From a checkpoint of a small audio captioner.
Model: 15.8M parameters, encoder norm layernorm, encoder activation gelu_tanh, encoder layers 8, encoder width 256, decoder width 256, decoder layers 7, decoder norm rmsnorm.
Training: muon at rate 0.029, 19600 steps, batches of 128.
Data: trained on simulated sounds of rotating machines with and without faults, 39062 training examples, 64.2 epochs.
Rows from block 3 of the text decoder, named by matrix and row number. Rows with one number belong to one attention dimension. Each number is 200 + 20 x the weight over its row's rms, rounded and kept within 0 to 999. All counts start at 0. After the name is the row's rms in percent of the matrix's.
# q: attention query, key and value (stacked) (decoder.blocks.3.attn.qkv.weight, 768x256, the q third), inputs 0-85
# k: attention query, key and value (stacked) (decoder.blocks.3.attn.qkv.weight, 768x256, the k third), inputs 0-85
q.89,091,242,215,192,206,175,202,179,196,227,186,201,195,228,190,201,191,202,196,209,188,191,170,222,201,216,140,200,192,214,216,199,209,210,172,232,198,200,179,216,170,205,194,189,205,208,211,150,200,216,196,161,219,184,211,197,245,206,198,203,232,180,241,225,177,233,198,202,260,204,207,231,191,234,191,209,213,183,174,204,202,220,182,206,206,188,198
k.89,095,200,175,197,215,191,222,183,193,189,188,233,235,215,191,223,217,206,198,208,196,206,201,170,206,198,219,203,213,206,189,216,195,180,256,179,191,215,206,190,183,211,205,219,196,226,196,221,217,199,193,202,206,235,188,174,164,175,216,216,190,242,208,225,210,248,196,178,170,189,161,185,186,175,215,189,202,238,218,188,172,187,205,260,234,204,183
q.90,093,271,217,197,220,237,176,218,209,216,176,216,195,248,205,208,233,223,194,173,195,235,188,220,216,228,213,236,194,192,159,231,200,203,218,183,192,213,217,178,179,208,209,156,222,195,247,172,182,227,204,189,199,202,216,199,219,217,157,218,198,230,209,218,188,211,176,211,199,209,180,178,190,203,169,221,185,204,204,172,240,212,185,183,227,229,192
k.90,096,174,204,214,193,175,219,194,164,216,213,197,191,203,206,191,164,219,222,187,189,196,167,210,189,193,179,190,194,217,215,187,188,189,182,208,191,177,182,194,172,199,214,211,257,162,199,207,220,202,206,156,216,180,233,195,240,223,242,232,230,214,229,197,198,210,184,200,230,191,231,236,182,179,180,206,218,218,174,167,183,190,170,205,227,192,221
q.91,107,167,191,203,175,184,181,178,196,210,187,249,190,215,163,206,167,182,214,174,192,182,189,217,186,178,185,207,209,202,196,197,212,175,179,194,241,226,218,197,190,203,191,186,214,190,206,269,233,208,188,233,198,183,223,196,193,193,189,186,193,152,192,179,168,213,206,187,212,186,209,208,191,167,202,212,183,185,199,204,224,221,163,233,187,170,165
k.91,114,183,192,193,216,194,200,181,216,186,177,200,203,215,223,226,190,202,214,213,197,191,202,215,190,222,228,180,236,202,199,191,188,198,192,217,215,193,185,184,209,233,187,194,260,190,217,141,194,185,241,247,176,189,208,205,214,208,240,215,194,201,219,189,163,209,196,197,221,236,185,198,201,212,191,203,201,228,227,167,203,233,186,227,176,208,187
q.92,105,188,227,212,184,203,206,194,201,221,191,186,241,224,213,204,208,194,202,218,203,200,199,220,199,194,202,243,210,209,209,180,197,255,178,196,203,212,211,171,184,177,158,174,215,171,228,203,166,196,159,174,215,221,204,204,208,186,191,184,161,219,173,188,221,202,211,194,202,203,204,235,187,234,183,203,206,211,187,203,223,193,196,223,197,205,174
k.92,106,210,226,185,212,217,215,221,187,240,175,210,185,193,175,210,195,175,185,181,199,180,204,202,215,223,215,201,207,179,195,206,181,218,238,223,195,188,163,185,189,188,218,237,226,176,195,187,202,234,210,208,167,223,176,186,172,214,180,220,200,202,184,194,206,199,207,149,237,179,191,194,237,194,196,206,201,196,225,212,198,192,205,202,190,207,194
q.93,100,240,156,189,181,205,193,196,201,220,202,212,176,170,217,214,166,175,202,174,215,218,201,190,181,239,222,196,194,172,207,180,217,223,213,194,196,198,209,167,187,206,199,200,233,203,219,253,200,185,174,223,196,222,214,218,207,225,170,185,218,181,214,171,192,169,199,223,237,190,178,170,191,212,210,187,212,190,170,185,171,179,198,196,187,178,197
k.93,098,185,189,155,177,204,205,218,230,205,213,205,210,190,174,182,162,211,227,204,215,187,191,189,174,196,208,194,228,208,172,192,197,217,196,198,242,188,194,214,172,197,195,195,202,190,181,202,216,204,230,216,211,196,199,165,191,196,206,230,174,205,194,204,181,220,217,179,204,165,191,203,209,213,184,216,189,218,204,230,236,225,220,196,254,196,204
q.94,095,210,201,200,224,208,227,234,203,174,221,207,162,176,180,189,187,191,192,230,193,204,149,196,203,203,171,194,209,224,203,195,191,202,193,231,181,193,181,179,158,217,213,197,203,177,195,190,210,218,192,190,223,225,209,184,197,183,220,183,184,216,182,216,224,192,239,208,200,195,184,197,197,184,197,220,247,160,186,219,164,234,184,181,217,180,174
k.94,096,205,219,202,216,203,169,216,212,206,192,197,227,225,235,197,216,212,177,219,230,190,208,208,232,197,207,208,224,177,205,183,213,196,208,202,151,221,227,178,184,238,198,180,208,202,217,214,176,203,170,203,229,205,159,182,181,178,166,215,203,206,220,244,189,222,212,240,201,236,212,204,193,191,214,216,198,214,172,186,204,220,202,244,215,229,277
q.95,098,179,236,230,234,232,172,179,221,209,193,175,179,203,202,194,205,209,223,188,157,220,208,200,201,200,188,202,197,222,144,185,190,202,225,215,189,202,170,202,184,201,206,212,213,196,214,241,205,202,187,202,184,198,205,171,168,205,173,181,221,205,221,172,212,245,223,188,180,174,244,226,223,181,189,215,190,189,228,205,224,188,186,185,185,183,191
k.95,086,230,176,187,182,197,192,181,213,180,193,206,202,192,224,182,189,181,187,201,189,153,218,205,222,211,230,192,216,160,198,182,219,204,173,183,202,195,177,202,194,237,179,233,207,213,182,201,172,199,209,217,205,171,228,184,199,176,204,213,218,199,251,228,226,193,187,202,183,194,192,187,202,189,218,193,210,219,173,190,173,204,188,216,184,244,210
q.96,107,165,235,220,193,187,207,161,178,209,223,188,197,171,173,185,218,204,197,198,217,214,222,191,191,203,223,149,226,194,216,158,220,198,218,205,183,213,196,209,218,188,225,201,190,197,222,184,179,169,186,230,186,190,202,197,182,204,181,153,174,196,201,217,242,226,220,203,217,204,201,213,226,205,193,191,213,207,201,207,231,218,171,207,188,172,190
k.96,103,194,215,221,208,182,201,178,194,223,161,216,231,189,198,217,239,196,185,199,179,197,240,202,227,192,224,200,201,215,237,238,216,210,167,207,175,217,185,234,230,182,213,202,223,206,170,220,166,225,243,220,157,201,213,194,158,199,182,197,216,197,214,213,190,211,222,208,234,179,199,200,179,194,238,198,160,170,196,214,216,209,220,222,202,175,235
q.97,098,206,216,188,179,239,204,223,198,232,199,184,190,185,203,226,219,178,202,187,218,209,226,205,226,215,181,214,222,188,214,187,240,202,214,265,190,228,205,195,202,195,216,209,188,186,197,189,215,190,217,202,212,181,196,161,196,187,224,200,208,199,160,187,191,208,192,201,178,183,211,180,207,202,207,210,208,176,207,199,190,232,179,195,211,221,210
k.97,093,258,193,210,170,190,221,208,182,199,188,173,184,184,227,227,225,236,194,173,205,178,210,195,186,220,230,185,218,201,173,191,204,199,196,220,176,168,202,219,202,194,198,195,189,165,170,229,184,228,176,232,225,191,176,207,205,216,205,241,211,212,211,226,214,198,199,214,238,188,194,193,207,181,192,238,210,220,204,208,180,211,167,220,168,201,167
q.98,101,172,206,234,194,177,208,198,240,168,178,169,217,197,198,257,198,233,193,220,209,184,168,192,233,168,227,197,204,212,161,222,199,199,182,189,219,198,154,238,192,183,219,215,162,178,199,226,170,190,200,213,250,227,223,190,214,167,193,186,188,205,195,195,213,184,201,214,205,197,228,201,221,208,203,210,212,212,182,215,185,209,153,212,192,191,207
k.98,097,207,241,207,206,234,204,160,177,186,193,188,203,191,233,176,201,201,178,211,214,194,212,209,224,217,240,222,241,214,206,196,241,184,170,211,206,244,226,214,229,222,199,196,210,252,212,219,194,208,206,212,211,224,182,205,188,214,185,194,200,189,222,237,194,176,193,199,152,184,206,188,238,189,219,191,179,208,237,196,165,186,191,218,201,252,211
q.99,107,225,168,199,200,199,211,215,191,172,172,207,203,242,202,180,168,205,202,252,203,202,173,223,191,194,183,190,207,222,191,191,182,186,200,202,205,215,200,225,189,167,203,199,215,192,214,225,187,159,212,181,214,214,231,241,202,210,191,202,174,183,170,224,212,197,223,189,212,216,187,170,192,190,252,210,180,185,198,196,204,178,203,202,225,190,201
k.99,104,231,201,180,226,192,187,207,195,213,181,196,218,195,208,203,199,195,203,173,182,176,199,188,202,190,217,199,223,234,238,182,178,142,155,204,207,194,221,214,201,243,191,196,220,199,232,186,178,193,208,192,203,238,240,198,171,221,213,206,186,175,227,173,165,192,168,186,195,205,220,203,191,195,217,154,214,225,179,186,200,185,184,211,242,231,182
q.100,105,235,203,168,213,208,160,214,195,190,173,241,220,200,211,222,179,224,200,215,196,169,184,203,227,183,186,181,189,237,178,209,223,231,207,210,211,230,203,183,228,217,214,222,169,206,179,220,205,178,197,204,166,257,182,190,205,204,210,203,205,179,191,146,199,197,138,194,192,205,219,193,219,236,191,189,187,226,222,210,211,229,189,196,203,247,184
k.100,108,197,194,214,219,188,191,189,215,204,232,191,191,190,161,202,227,177,193,226,186,186,231,192,217,173,190,203,207,191,163,176,216,198,225,214,213,222,172,182,187,210,208,200,199,214,203,205,205,213,182,213,184,232,181,224,190,191,184,154,213,165,208,203,210,157,202,210,214,209,202,231,206,194,173,188,223,194,202,208,217,170,186,197,187,187,216
q.101,102,205,173,179,199,199,173,184,177,218,191,196,216,192,203,229,219,185,200,210,154,190,222,171,197,201,209,195,194,227,185,218,224,215,214,237,179,217,221,179,205,182,203,190,214,193,180,202,193,193,178,167,235,247,168,183,220,207,199,181,205,204,220,203,209,196,201,229,201,223,197,201,201,205,226,195,167,226,213,194,177,204,181,221,204,194,210
k.101,099,200,209,218,178,193,231,222,234,239,220,190,222,164,170,215,190,228,187,216,204,193,193,168,219,200,213,216,189,230,195,224,238,207,223,230,203,218,187,202,185,193,196,186,190,206,180,199,238,190,231,209,189,213,174,193,241,180,166,207,175,164,197,202,178,204,201,215,198,242,233,231,237,202,212,209,218,194,234,203,154,173,215,170,188,200,203
q.102,101,191,220,169,178,185,179,211,166,186,185,184,199,179,187,236,183,204,210,184,193,184,168,196,223,207,245,226,199,185,174,237,224,176,226,203,201,235,200,217,186,204,215,195,188,244,205,188,173,179,197,158,226,168,224,203,203,204,199,185,224,186,196,188,213,201,208,233,166,182,187,205,208,216,211,199,214,243,196,195,202,246,232,182,190,193,163
k.102,116,218,193,190,196,212,201,216,200,218,177,206,217,195,197,205,176,199,214,195,164,196,253,193,241,205,182,197,211,210,187,194,199,227,194,211,203,195,208,214,198,193,169,229,219,204,209,193,171,209,181,233,224,218,217,215,193,188,197,186,187,194,153,212,158,189,240,183,197,178,206,175,233,170,210,224,175,194,214,200,179,187,162,230,206,229,199
q.103,106,210,189,192,199,226,166,255,184,205,226,207,219,227,174,179,209,224,147,211,177,201,227,217,203,204,187,194,269,201,219,162,210,192,179,219,230,189,201,187,185,189,152,194,189,215,170,202,215,188,190,233,180,204,175,213,193,193,238,196,174,197,200,195,187,246,204,191,195,195,214,205,232,227,182,195,167,188,186,221,210,179,213,183,217,193,218
k.103,106,220,211,187,222,192,217,181,207,132,209,198,204,171,152,222,184,235,206,212,182,195,155,161,146,201,193,214,197,196,198,187,214,217,234,217,162,232,191,187,167,190,184,180,179,207,196,170,206,213,195,200,205,224,204,236,208,214,155,168,177,181,200,207,208,218,189,220,201,220,190,227,183,205,178,175,219,151,211,173,187,180,197,198,156,201,174
q.104,102,196,222,201,205,216,227,201,205,191,205,186,207,176,227,234,201,224,196,205,170,222,214,209,207,232,181,229,188,174,213,207,146,198,179,210,203,162,190,189,201,222,179,214,202,183,226,187,169,205,229,188,224,184,199,195,190,207,207,227,253,175,212,218,205,163,196,211,209,174,202,194,214,210,187,200,177,193,192,216,211,219,187,187,213,220,176
k.104,103,208,192,197,206,210,235,203,182,215,214,183,192,241,190,250,205,215,201,172,198,199,176,192,206,232,208,227,209,215,204,204,181,165,204,214,226,202,173,221,196,224,230,212,199,216,204,204,207,239,217,215,193,171,186,190,174,165,233,188,176,170,177,219,212,193,211,209,221,177,210,193,210,214,203,175,209,175,244,185,220,203,214,212,194,199,214
q.105,097,178,229,207,194,205,195,189,190,227,199,182,184,199,207,187,215,206,203,233,207,202,202,194,205,210,212,209,210,220,180,244,174,200,227,171,216,219,189,182,181,189,195,186,187,189,194,186,193,228,199,227,190,171,193,197,216,205,173,212,213,219,186,225,181,191,201,227,198,191,185,174,197,201,215,187,229,194,159,205,207,203,216,165,236,200,216
k.105,098,199,198,194,200,195,215,207,146,214,237,194,173,180,200,172,211,184,227,179,191,208,196,196,178,227,199,200,224,226,220,211,163,210,201,202,223,185,221,209,209,197,227,227,187,192,215,178,202,222,189,194,206,197,175,206,189,202,193,191,196,219,210,216,195,194,200,201,170,205,190,215,216,178,233,206,219,202,233,212,193,194,190,204,216,184,185
q.106,110,187,203,215,194,222,181,235,200,192,222,213,188,198,186,210,206,189,199,200,210,164,201,213,177,204,179,184,222,221,247,202,231,189,228,174,207,210,240,234,222,178,175,215,201,162,241,207,211,163,216,178,207,180,201,184,204,163,241,187,237,200,199,180,223,210,210,213,237,203,173,185,172,216,211,206,179,216,182,190,236,199,201,195,168,187,198
k.106,110,175,164,230,191,181,187,184,175,203,187,226,190,196,209,229,227,206,202,212,226,186,226,192,198,187,218,235,199,191,195,208,165,202,206,213,218,203,189,190,223,230,236,238,168,161,210,178,206,227,190,192,168,179,177,232,201,238,218,190,180,195,198,178,210,191,177,270,211,204,215,192,198,210,191,228,191,202,211,210,158,219,199,186,193,188,173
q.107,095,173,190,189,200,207,165,164,189,195,192,170,175,181,188,181,238,191,222,190,199,177,196,203,215,197,200,184,175,199,170,178,199,179,228,209,256,212,235,231,221,202,199,212,185,207,213,228,205,195,217,205,229,211,213,199,184,234,246,186,188,206,205,216,227,196,199,209,162,219,227,194,207,222,209,195,188,209,241,194,215,195,194,207,199,162,233
k.107,089,193,206,198,222,231,202,208,222,196,192,208,205,191,180,228,213,205,205,202,190,206,210,192,202,186,167,238,225,202,208,191,213,228,161,168,229,198,207,194,183,207,194,203,195,205,202,222,192,200,213,179,207,189,185,226,205,210,211,205,199,205,202,201,184,168,189,181,212,192,235,183,171,214,200,185,185,224,209,204,170,242,248,164,194,208,172
q.108,099,164,200,206,176,204,216,204,186,189,243,194,191,188,220,202,201,199,187,206,197,166,224,233,198,209,182,187,185,222,202,192,162,169,205,207,235,216,184,216,213,191,202,211,231,222,222,162,214,157,158,237,211,206,211,190,211,212,235,248,214,195,194,160,207,180,203,231,189,162,214,207,206,195,185,206,184,198,204,206,203,201,212,184,189,214,198
k.108,104,190,203,198,216,224,205,208,164,179,229,170,215,221,204,203,170,186,229,220,190,202,206,200,210,189,198,189,210,203,187,187,182,195,189,200,174,205,199,185,225,174,212,216,146,195,214,197,187,171,205,196,212,184,197,217,193,184,196,187,210,191,172,210,197,214,166,208,254,232,213,214,229,203,220,169,229,191,183,190,208,217,208,200,197,183,162
q.109,102,213,199,192,195,222,194,185,202,241,178,208,230,230,209,175,182,227,182,194,143,232,229,207,212,180,220,218,193,226,182,204,213,184,206,213,182,189,190,210,183,202,220,206,197,235,216,193,192,171,168,206,191,212,184,182,237,236,188,233,187,190,233,217,184,214,221,169,235,210,201,224,209,177,167,148,174,174,219,227,194,202,202,211,198,195,197
k.109,107,188,162,181,221,188,196,199,176,193,187,205,205,191,189,204,186,193,170,215,201,181,189,222,197,157,211,165,185,190,202,186,221,211,226,180,175,208,205,202,164,162,181,209,199,205,192,216,228,173,205,195,178,203,187,170,239,233,153,198,203,160,170,184,194,188,174,201,178,213,166,162,203,174,197,180,195,203,178,185,194,190,188,195,195,194,207
q.110,100,221,227,194,177,192,182,197,212,227,173,214,186,215,193,209,213,201,211,218,194,208,215,221,209,208,175,211,191,185,211,190,206,243,194,219,166,178,163,198,211,236,214,186,202,227,183,213,198,178,186,202,203,185,214,165,196,221,187,210,191,214,204,201,235,145,207,230,177,246,229,194,200,212,221,177,193,192,174,208,187,164,216,222,192,219,187
k.110,099,201,202,217,205,134,194,172,193,185,205,228,219,195,181,217,196,186,219,202,188,217,202,175,201,204,238,201,228,221,197,183,243,207,185,210,186,176,202,161,176,193,193,197,214,205,163,215,192,208,187,195,173,167,216,207,189,170,173,186,201,199,225,190,183,169,196,215,183,178,211,209,197,202,195,214,190,219,187,194,201,161,226,221,243,193,197
q.111,097,216,177,151,225,229,219,194,203,213,213,216,169,162,227,156,218,189,193,193,233,196,209,205,161,173,208,192,200,201,210,206,176,187,176,216,226,188,215,230,222,204,193,232,219,210,187,207,202,217,233,187,228,224,200,194,192,211,162,231,190,200,214,187,244,224,186,203,195,183,161,206,182,189,212,196,196,247,218,215,192,176,191,215,202,212,202
k.111,099,213,211,248,211,180,204,212,190,182,183,171,241,205,172,193,198,219,196,183,183,169,204,208,220,207,205,209,222,186,183,134,206,200,171,211,176,207,209,161,181,210,229,193,197,200,195,214,181,178,227,196,178,187,209,205,240,239,215,193,223,191,214,202,170,212,183,213,221,223,209,208,204,197,224,202,209,204,179,221,249,247,185,183,191,213,208
q.112,104,211,160,200,197,219,182,187,220,197,220,197,195,175,195,225,188,199,211,224,219,196,213,182,222,215,204,223,173,202,199,190,231,196,191,236,160,198,199,212,192,231,195,188,202,215,214,216,206,192,173,191,213,235,221,195,198,181,194,228,201,176,158,215,234,180,148,197,197,205,190,149,190,179,203,234,175,191,226,206,211,176,162,192,187,204,191
k.112,107,219,208,186,213,179,169,201,238,185,198,225,226,182,187,248,192,187,200,171,206,232,189,184,206,198,216,196,213,169,194,206,185,190,187,223,185,199,210,187,181,217,198,213,227,186,205,226,171,185,194,235,216,193,198,195,196,197,202,168,208,192,181,217,197,179,205,184,201,188,188,222,237,218,181,218,188,194,176,252,189,249,204,231,194,195,209
q.113,093,209,150,217,204,195,212,197,187,200,203,205,162,176,168,178,218,207,239,198,198,215,191,191,203,154,210,203,187,185,178,184,185,179,184,171,222,184,177,216,195,217,215,195,224,196,222,198,201,220,153,208,194,217,216,222,216,184,177,227,223,202,207,237,205,192,185,205,178,172,175,180,233,172,203,206,192,222,203,223,150,188,176,186,231,209,173
k.113,097,195,189,201,229,183,189,178,227,200,187,175,211,169,185,191,198,166,184,184,205,215,182,198,165,217,191,210,223,210,224,178,208,203,215,201,188,251,200,162,210,197,191,200,201,177,204,206,223,208,227,216,185,201,187,162,194,166,189,180,185,183,203,194,170,215,180,221,157,196,157,171,187,191,186,216,213,193,214,169,169,209,206,193,197,223,232
q.114,094,188,198,208,243,214,234,216,185,181,200,195,193,211,207,169,221,211,225,185,191,212,209,188,238,230,192,244,211,173,229,207,198,233,207,202,217,199,210,192,206,220,167,185,222,185,225,160,220,209,193,212,178,235,171,201,175,212,193,180,167,207,201,196,199,185,178,186,185,185,202,212,178,159,182,195,176,254,177,188,198,233,187,178,220,234,210
k.114,104,187,200,206,203,194,208,233,211,181,230,218,186,199,188,202,178,199,153,235,221,187,192,209,179,176,194,185,214,189,219,208,189,179,206,225,187,195,194,157,193,143,203,208,210,224,209,243,228,210,195,188,229,174,193,214,179,198,170,181,185,178,190,219,194,229,206,229,203,179,204,232,176,222,217,237,197,171,213,184,200,181,194,207,204,209,206
q.115,102,196,217,194,243,191,232,198,225,190,207,210,152,201,196,182,206,234,214,170,232,193,203,177,194,190,174,192,210,187,246,187,204,231,164,198,229,175,209,205,213,174,194,262,185,213,206,217,217,232,212,197,199,163,183,185,181,158,176,185,215,191,197,180,196,189,189,211,222,211,207,210,187,190,187,201,211,195,207,212,164,219,172,181,198,209,233
k.115,097,171,184,173,218,179,203,179,202,210,206,222,209,193,170,190,235,191,216,171,181,218,237,210,172,224,210,190,204,204,198,225,214,223,231,183,204,211,194,231,195,208,228,197,244,210,189,216,205,197,205,207,188,196,144,185,207,217,195,199,198,215,209,186,197,200,211,214,221,193,184,183,220,174,223,167,208,173,214,202,184,216,180,204,172,170,210
q.116,102,176,206,197,230,188,226,206,215,195,220,226,187,226,240,190,198,155,239,172,187,174,210,181,224,195,186,179,141,200,196,183,195,190,215,194,153,176,185,200,206,221,201,211,197,224,189,203,191,190,192,202,222,211,186,175,231,220,193,208,230,172,204,185,203,219,215,220,225,192,218,245,185,203,209,228,220,189,199,193,231,231,205,166,183,205,198
k.116,100,201,211,200,200,211,183,196,186,171,205,238,190,217,197,226,206,220,213,200,233,216,210,191,221,194,201,237,217,187,181,220,224,181,176,142,231,189,226,185,208,200,182,224,191,194,200,188,187,164,220,207,216,214,179,207,187,196,215,164,218,194,179,194,203,173,200,195,206,212,215,161,220,181,189,207,234,181,170,201,190,192,227,205,181,252,206
q.117,100,199,214,205,162,201,195,222,186,195,220,204,225,162,187,193,195,209,217,221,177,207,175,237,192,196,192,185,207,205,212,191,200,180,218,203,219,211,198,183,193,186,157,215,200,185,172,198,194,228,235,205,194,185,201,161,240,228,217,210,153,203,193,185,253,220,233,208,184,219,183,201,190,205,196,187,231,245,205,198,167,198,191,192,216,201,173
k.117,108,190,206,238,239,202,186,220,172,225,176,167,176,193,206,231,208,235,211,169,177,185,176,184,230,207,205,194,156,204,199,215,217,211,177,220,144,170,213,164,176,239,208,186,195,180,181,193,184,196,195,218,182,192,216,219,199,196,193,183,232,233,236,172,167,247,210,177,195,179,193,204,188,207,188,193,185,212,186,237,202,254,182,188,185,204,236
q.118,102,203,206,192,181,210,226,242,204,177,181,162,217,211,214,199,188,239,178,233,224,239,203,205,206,187,181,202,186,177,191,183,205,165,207,204,223,201,198,194,212,172,218,218,221,227,215,207,207,180,223,184,206,225,199,208,191,222,190,194,209,158,185,219,221,204,205,212,181,196,196,196,194,202,181,218,169,202,200,146,189,196,220,178,219,211,195
k.118,100,219,182,214,169,182,202,178,193,185,192,226,161,199,195,231,184,237,239,213,191,200,180,213,168,191,240,178,205,197,203,196,211,165,201,180,191,181,216,223,219,196,192,171,215,205,189,212,191,201,182,217,227,207,212,163,186,220,188,196,186,183,191,228,201,226,180,176,217,199,188,206,203,220,214,197,147,218,167,224,251,205,193,204,215,159,193
q.119,100,175,193,208,241,180,208,201,218,198,206,180,215,174,210,185,184,200,196,171,216,176,190,168,185,219,220,160,244,177,194,203,184,193,189,202,170,206,234,245,212,200,212,186,187,227,204,193,202,197,188,196,218,210,231,179,172,175,212,164,223,185,174,195,220,220,205,195,207,203,203,190,198,209,141,219,260,215,230,214,207,159,189,180,190,217,197
k.119,096,220,194,205,191,174,190,190,208,177,208,189,202,198,205,201,239,169,193,167,186,182,173,204,224,249,210,209,193,169,195,196,207,215,219,183,218,218,187,201,181,198,177,193,194,221,178,192,191,221,216,220,189,212,232,180,209,188,204,191,197,201,229,183,197,180,204,160,207,194,194,186,236,186,214,195,205,181,184,228,177,203,169,183,237,172,223
q.120,101,199,200,210,194,217,159,217,212,188,246,215,198,206,212,238,188,205,231,218,200,164,148,221,205,163,208,201,213,177,141,241,183,188,196,207,206,205,212,215,202,213,191,199,171,211,210,201,188,193,223,229,197,161,170,180,200,228,196,188,203,205,205,187,182,176,207,228,195,219,222,207,174,200,203,191,145,196,205,201,209,220,203,195,222,184,184
k.120,102,183,186,194,229,219,213,218,209,181,191,191,175,189,234,238,204,214,188,200,204,198,221,218,210,194,196,200,216,195,176,212,192,240,204,196,186,177,185,177,198,237,190,207,204,201,208,204,156,176,247,228,206,212,198,210,199,164,205,195,213,233,222,171,226,215,198,210,216,167,219,190,208,190,192,176,183,201,209,209,205,214,175,227,198,218,168
q.121,107,183,181,218,222,217,198,177,188,211,209,161,191,175,166,204,220,189,203,224,206,175,168,215,223,204,208,208,195,221,236,187,165,171,181,191,193,191,201,192,170,208,211,197,188,204,210,192,241,176,200,210,222,214,206,176,182,195,232,171,184,192,202,209,221,195,187,235,210,197,215,195,210,193,223,171,200,197,226,181,183,170,202,197,197,183,168
k.121,110,201,215,187,173,221,186,168,208,166,199,214,204,212,198,193,166,213,197,201,201,212,225,196,205,186,183,178,222,211,225,182,177,173,250,254,221,220,202,171,195,205,204,216,189,253,219,187,195,215,214,190,212,153,200,207,149,180,216,211,204,180,204,209,213,238,181,245,171,230,221,178,221,220,214,196,216,165,188,182,193,188,213,213,208,201,186
q.122,109,216,216,154,173,201,182,189,214,182,180,232,193,217,197,199,168,201,218,223,168,206,203,211,230,221,216,200,184,245,204,200,230,177,206,211,205,213,232,218,186,222,225,179,162,205,224,175,227,195,173,203,186,204,217,230,202,228,245,157,208,226,185,206,199,182,176,221,213,212,207,202,232,256,165,169,193,199,257,211,244,192,233,182,189,219,170
k.122,097,171,215,179,217,170,183,144,186,211,206,206,189,222,162,244,196,213,180,220,201,201,204,186,208,166,184,210,208,218,212,222,198,226,182,196,227,230,185,196,204,209,193,221,194,157,192,175,211,195,209,216,184,213,206,185,175,204,203,191,204,199,174,173,214,197,205,192,199,192,218,226,170,195,176,187,192,196,194,202,196,190,220,183,198,191,185
q.123,104,162,169,189,177,177,220,212,205,210,207,196,213,192,181,196,199,176,246,204,214,215,173,186,184,184,227,182,199,205,201,216,163,187,188,193,184,134,222,226,213,228,171,184,201,190,185,184,191,207,236,193,193,215,193,212,219,229,225,172,169,236,221,201,164,197,187,203,188,205,207,157,193,205,182,195,187,196,188,181,174,180,206,183,226,227,219
k.123,103,227,218,179,194,224,202,198,220,206,188,203,181,207,205,189,200,224,221,195,180,169,197,209,170,182,188,174,218,218,210,221,258,171,196,228,191,222,202,177,233,132,190,204,198,208,228,170,191,180,173,197,188,197,210,195,244,183,183,177,193,228,208,193,194,194,246,198,209,219,195,190,184,218,203,178,223,167,190,182,180,200,191,154,187,232,189
q.124,101,179,194,216,192,215,218,205,204,183,192,228,196,178,214,226,168,204,210,210,190,183,205,210,185,219,208,177,191,215,189,233,228,216,250,200,180,210,145,178,246,199,218,196,191,190,194,209,204,170,195,231,213,219,203,172,216,245,181,223,189,203,162,192,184,172,199,207,186,194,214,182,230,204,202,200,207,189,196,208,236,217,204,222,192,204,221
k.124,106,217,209,190,207,184,199,215,167,217,245,186,187,200,180,187,213,213,191,201,206,174,180,177,218,193,224,187,165,247,226,181,177,208,167,186,202,196,210,184,202,206,221,202,176,192,218,216,215,205,179,217,222,209,176,206,218,172,220,210,198,169,217,210,222,191,188,215,167,188,200,213,207,196,168,200,208,237,220,200,213,192,219,164,197,213,210
q.125,104,212,221,173,208,209,177,208,185,200,203,218,194,192,170,192,216,213,211,197,168,166,177,208,207,188,219,215,172,213,183,216,236,197,196,226,216,185,207,193,157,224,172,209,191,203,227,195,189,201,208,208,208,227,205,180,176,226,198,229,180,207,179,189,205,199,186,236,187,210,192,193,184,210,227,192,210,217,203,227,196,253,230,241,232,233,214
k.125,108,188,196,186,222,187,211,188,194,205,234,187,205,234,155,189,173,217,198,224,204,190,203,196,181,182,195,168,214,182,153,179,223,198,187,228,202,227,214,197,200,229,205,231,215,222,217,187,176,165,211,220,186,169,187,217,231,214,167,183,187,225,227,202,190,200,144,191,198,201,220,213,215,214,196,203,202,189,235,215,190,214,164,223,177,174,191
q.126,097,251,195,194,197,193,219,226,233,228,232,172,243,221,235,186,173,236,192,174,217,229,188,194,243,219,236,217,206,199,190,184,179,184,187,206,208,215,171,181,187,204,208,240,200,212,190,193,181,249,206,178,186,198,150,188,206,191,160,223,170,217,165,186,212,186,207,166,191,193,205,197,206,212,193,217,189,230,212,201,199,179,182,199,231,197,206
k.126,098,205,206,206,227,179,177,136,174,191,211,205,168,163,203,215,177,227,181,228,165,207,198,207,206,196,213,189,181,196,187,192,205,191,214,214,179,229,187,235,208,217,144,168,243,218,187,185,165,188,213,239,181,215,190,199,230,194,204,217,211,198,218,189,192,229,165,176,216,227,179,170,209,222,171,169,197,186,163,195,208,217,213,215,190,241,232
q.127,097,195,155,190,236,232,213,196,179,180,219,185,187,207,214,211,211,223,219,219,217,218,201,180,240,201,202,156,166,195,196,196,195,196,196,206,221,194,215,206,203,194,173,210,206,220,187,187,217,205,219,182,206,176,183,176,202,176,219,155,185,217,209,186,212,203,200,221,231,200,223,198,179,203,207,213,196,215,165,180,183,145,199,219,173,203,200
k.127,103,187,188,207,190,220,216,200,247,220,201,218,211,192,215,180,217,190,176,224,189,225,191,213,225,225,201,177,184,204,231,168,221,225,206,192,218,216,211,193,193,216,220,219,195,203,178,209,192,154,191,203,229,192,204,200,187,220,211,172,202,224,178,201,231,222,206,219,188,222,194,193,198,224,202,178,216,209,177,242,201,220,220,208,194,188,249